Weights of a small masked spectrogram model.
Data: trained on simulated sounds of rotating machines with and without faults, 39062 training examples, 49.2 epochs.
Rows from block 3 of a small masked spectrogram model, named by matrix and row number. Each number is 500 + 40 x the weight over its row's rms, rounded and kept within 0 to 999. All counts start at 0. Numbers have three digits each. After the name is the row's rms in percent of the matrix's.
After each channel's rows are labels from the 100 clips, of 14848, where the channel reaches its highest value: "strongest on" is what is common among them; "band" is the frequency band that holds the peak. Only what is clearly more common there than usual is listed. The data: simulated sounds of rotating machines with and without faults. In brackets: how many of the 100.
# conv1: bottleneck pointwise conv (model.blocks.3.conv1.weight, 96x136x1x1), inputs 68-135

conv1.7 084:571487531507472485495419481588496481530432534567554458496478506583492516498498494477520561508492494445475491563507485510508512510525452447551526499564584470502527561451518474485612515448464513433469551635
strongest on: quiet level (70); muffled (low-pass) (52); compressor (46)
band: 4000 to 8000 Hz (53); 250 to 500 Hz (29)

conv1.33 090:463511498449511531506510501500516493498498490519502422572509520462492615468478561497515531464427438515467505553483573568570543549487371450486459518383444526497519467472487565485481544463437557547521502538
strongest on: piston engine (90); speed: slow (79)
band: 0 to 250 Hz (90)

conv1.95 104:459440444498440483529536519510449485556527468487463426515516540492467547545518516494529550492466509495528552478534573642460552518485445510483469450488567562498516548472577427521553447500521527505538443558
strongest on: piston engine (84); speed: slow (78)
band: 0 to 250 Hz (84)

conv1.56 107:505470561483506489476500499457437520536514526489440516520521566491507401448564423555513537502524492472396508506525506514426529565523546495490546425584418576431492466515440539585386514555533427567526434499
strongest on: compressor (78); speed: slow (72)
band: 0 to 250 Hz (68)

conv1.38 095:540516463480591540546490468461499505515428486479438494493472500483483554517478458505583458492544504531510497482484489484534481478496456506457529601425456488424537471489494519501517482531500467486424504431
strongest on: electric motor (61); imbalance (35); text has "clipped" (26)
band: 0 to 250 Hz (100)

conv1.64 090:491512476465548460520463506554465494544502519536490506492518518511451478437521499457547505440450512525487491468534561594477521499422499432499479454554555482408483518446492389525462436488458461519488488430
strongest on: state: faulty (84); imbalance (39)
band: 0 to 250 Hz (64)

conv1.20 099:471455518479454494533477540536557484529554530516469539430441541421460528518439449483489545492543508533524482493494524475474470497448539529356431402521542511518458439475498470456593533513533451440453443513
strongest on: compressor (31)
band: 0 to 250 Hz (50)

conv1.5 114:480477447454513402523530470491514524412546489568577535517530508482481547531491487557521411514556531511527452514487488462543449553491550507534503514573469526493425398487456491513440514526490457559593428480
strongest on: rattle (46); gearbox (38); compressor (31)
band: 500 to 1000 Hz (50)

conv1.32 098:464488438513506490505527523531511479516553524475486509473491485519484477545474521502480450457495524436551520551426491526526556499489469474576524482381536516550494550457514399433574399509436494530480451563
strongest on: compressor (73); quiet level (70)
band: 500 to 1000 Hz (65)

conv1.34 104:471473480455490485515518482508447483567509499518524492436540479466433489502472439484575513430502512523517584473468428533481495520456539509524640576518445515465553496516480464463414508428498512479455448468
strongest on: speed: slow (94); piston engine (91)
band: 0 to 250 Hz (91)

conv1.78 097:506529463492590430541499546500506504507494546548487468522438523529525554485538469506588481515420510480481504490569470519497512512541466497533476521535463428447497534515486564579482578529468541388548608507
strongest on: gearbox (45); clipping (30); text has "clipped" (30); electric motor (29)
band: 1000 to 2000 Hz (43)

conv1.8 111:533455431475557527460486539522511531464507512462478500450508498581481475482472529517564537544490536415433484524519492496472527544528513437471524493519429501536504547482469393567558496535339499505462535474
strongest on: speed: medium (64); compressor (38); piston engine (37)
band: 500 to 1000 Hz (32)

conv1.84 087:505501478528508560487513576492489515479510498495541529511518518546484512495461511482565500524573486504493472584526534466548496476551550539674492638522475518597463500534488540505583523413521535565534546654
strongest on: muffled (low-pass) (96); quiet level (60); conveyor (59)
band: 4000 to 8000 Hz (99)

conv1.2 093:486511505492493478507501507445465482438505431477477511461610518435523480537496451472419488515498502509457500453449461409529382506508534515636502552487432495475565524415452525483432488453515509546524471523
strongest on: turbine (50); gearbox (35)
band: 0 to 250 Hz (74)

conv1.40 111:553470444425532549581452487527475524532538480456468529517376518471450494512518552508541536429485523533502458492502496533509472478488512489482535537535433538505464515526522477528529490536523491439474468520
strongest on: piston engine (100); speed: slow (67)
band: 0 to 250 Hz (100)

conv1.72 105:560526528465517444542461546442548506488526553548538442483500477481513456461523487460418539553470542509442468501516371553511452543489512565507562517580452435516516522521468575528415570444476485453466459471
strongest on: conveyor (36)
band: 4000 to 8000 Hz (74)

conv1.57 119:534449453488528484473577476539471476462528531460537467513469446515521484454510484462523518532483517482452531446468487480481567515505517499449581528545520497554510453502521444481439540418472522512491551446
strongest on: electric motor (67)
band: 4000 to 8000 Hz (60)

conv1.85 101:477562488542505540453473457517505521468523473499490531521449547590548440446518490479462447465465424547456581516486505496427520495500452371526538435541477477489505472590573552511415605592479501474493539523
strongest on: turbine (41); gearbox (40)
band: 250 to 500 Hz (69)

conv1.83 104:529570498447458442479481540548458451468480501534489495513509541504446542515472520477446515479477575558527531446484483493451459514464465478536519467564508463467456535479534486392524552405556555354567516545
strongest on: turbine (38)
band: 250 to 500 Hz (38); 500 to 1000 Hz (31)

conv1.91 084:448472495497555497497498485468447502513534538493504496534452475507426440492458527523527543473540434555513578510487491516483570475481410460505579500475413503472442534551561513547501475507528584485431492527
strongest on: speed: slow (79); piston engine (37)
band: 0 to 250 Hz (38); 250 to 500 Hz (28)

conv1.45 102:528494486530460524524465507494498449495471568504464428512529511488430459494477528441443483508505536479487504475401472483489451443398462491495450427522512469504490587529523511504524506440425479510509375529
strongest on: gearbox (36); turbine (35)
band: 250 to 500 Hz (64)

conv1.14 107:456554501443499478482503485411521505572520511535490503496495485508485492495508573450439502484492455480483464454464519511523475510417575479498451504605511506484502454472413524568460519437459397468523452468
strongest on: reverberation (62); text has "room" (62); text has "reverberant" (62); turbine (35)
band: 500 to 1000 Hz (33); 250 to 500 Hz (32)

conv1.44 106:499486502459477530516439487501524496475539486458487480478501506471474504440560572488516506513568585475530502509476564510530530498451513439451441462516515563435478506541544471507541508496392510542529440433
strongest on: quiet level (59); thin (high-pass) (47)
band: 0 to 250 Hz (57)

conv1.70 100:529511456513455540523453505485494523498557484500531458551465540550519540468475514489528507480551499460475475487500565461500550524437566413408484434471488547555596521509442564467503488567410514551533559482
strongest on: piston engine (94); speed: slow (68)
band: 250 to 500 Hz (51); 0 to 250 Hz (40)

conv1.60 097:526473512414524558545490519517494516542497505485436521499505528474468425528521479467412460481480490418437442457453556471536512520474494536450564513443457558486637537559468563457469430441438406466530474379
strongest on: state: faulty (88); imbalance (78); gearbox (47)
band: 0 to 250 Hz (94)

conv1.17 096:514454471489443502579465532477539528533512498553474536503466572466482517501425556452519489503506509541516507530467413504487472504446534525361421360532514473536443411442553509441602592481485447444496523553
strongest on: muffled (low-pass) (64); piston engine (34)
band: 4000 to 8000 Hz (64)

conv1.67 103:490499518503526497474496431527424488503522500477469449534497440519477418440523445547564451430553473505512582506498503509399456485509478535463485617485452549537578445437441548432485499535498478440446414462
strongest on: piston engine (36); clipping (32); text has "clipped" (32)
band: 0 to 250 Hz (63)

conv1.35 096:516480440518540480560506504490499514570561517431508538487456532503499549416497545490557523500438486510504489488446463555457498512514555465439502508558455547462486443488429443513465563513396516461434518471
strongest on: speed: slow (61); conveyor (42); piston engine (34)
band: 0 to 250 Hz (30)

conv1.63 090:519507494514443565544462481471487566544502557531546544554452470457422538537539507524480501531519521524504569508516500503496498451480461569448471521492575488650570495650534605538494546553453526529495502471
strongest on: clipping (60); text has "clipped" (60); electric motor (33)
band: 0 to 250 Hz (64)

conv1.62 103:477480455478506484499459489491494530585421500465542558495500526455462562458507558522458513484488539497480495505523555521574526529389560501431440463533516504512483483559483560507528458544378548539564508447
strongest on: piston engine (54); electric motor (29)
band: 0 to 250 Hz (54)

conv1.22 107:431553454429559460491468508466527450410509390521480497550508480572550511496504460516459401480542562549504515503512432492521576504527547494539498441557566607459453442606581438554487542516503479469562494489
strongest on: speed: slow (77); compressor (50); piston engine (39)
band: 0 to 250 Hz (36); 250 to 500 Hz (32)

conv1.18 116:602501471523516512543416543502442475456563516568496444510555496490510430471587522512532479537522533552501522531425457511526508522524492477510478578612474557559409440518483528530564570527536533530491495506
strongest on: thin (high-pass) (41); compressor (39); gearbox (32)
band: 4000 to 8000 Hz (50); 0 to 250 Hz (47)

conv1.29 084:501506465491512490534511566510519460460579396504480485518472535517511451509487462499518443420464467512490468453422464520471553522511430462478434481569485485493507513539532485563483560555477433456571480461
strongest on: speed: medium (63); turbine (57); gearbox (36)
band: 0 to 250 Hz (82)

conv1.80 090:517502495430476515503499538533545466526443478527520479502480523556449575533531533512534488531530544469482550516504507439495531459535621506505429428548497573427486572473493506467501508498370578481619512517
strongest on: speed: slow (66); piston engine (64)
band: 0 to 250 Hz (36); 250 to 500 Hz (32)

conv1.65 129:504479500490439481540483453485449521536496549526461435470479534453372504499541525493462511506465513464472475484496512508507464455383443477506458498523452511517469467476468459455514472515468492496480449542
strongest on: gearbox (72); thin (high-pass) (32); clipping (25); text has "clipped" (25)
band: 500 to 1000 Hz (41); 250 to 500 Hz (35)

conv1.59 091:445509564529531499527512464524509443563452502487438459420561490433489431503466462509489423472563490494537547494518495559522457486492429524598487499473467525487549596450439557510456451566564445523489439532
strongest on: speed: slow (60); turbine (34)
band: 250 to 500 Hz (74)

conv1.81 110:530454424542486469518503484526456507463525529522539496493472457501414545473528482479455504462465523406493512539490439480486526476490433411540522472480545462544504576454491410467565434478382515490500535577
strongest on: quiet level (66); muffled (low-pass) (40); compressor (35)
band: 0 to 250 Hz (32)

conv1.43 097:508526535509545600530541514507492520506490506511475504402546536492521521542438536496482550481502430461499514504486482452510515489501556501385472441476524468518464503768575468569514423515452493523458443437
strongest on: clipping (57); text has "clipped" (56); electric motor (46)
band: 0 to 250 Hz (97)

conv1.30 106:472530415465552466486507535502471479465519453531483475583474427473485434442514470504495430460506504544494470491478418551485478529516396498434490578452482617558585471435455618492472547536476434490521447405
strongest on: gearbox (47); turbine (38)
band: 0 to 250 Hz (53)

conv1.27 107:522484475478495491580497491508454476583469496437496527527519528421457521503514487519538507419473591537534518477483406464536497505447527472547470521535498450467520491466485501493480502506492469503544560513
strongest on: speed: slow (83); piston engine (78)
band: 0 to 250 Hz (79)

conv1.25 099:466444578502496487473486540525507496503408464526485470521555519506429488528478475454449456483478488545432545544458457470551528461494446468463480470516532454533497454412481515477646574475488428461519480610
strongest on: muffled (low-pass) (64); conveyor (39)
band: 4000 to 8000 Hz (65)

conv1.71 083:471543444459472463502478514520477549484536526446526482486502495478414527516474467470525490461477463460537462502490587521518463544390483445445496516483451544516414567575432485587527413551465425426425524494
strongest on: piston engine (78)
band: 250 to 500 Hz (54)

conv1.49 095:440488500521514557518485453422506448497480448509460514497464554469517471431479418478445488501496508509470462453516492486476529481465475496410579400514561492454588571466508461520493533464527478522534490445
strongest on: compressor (97); quiet level (75)
band: 250 to 500 Hz (43)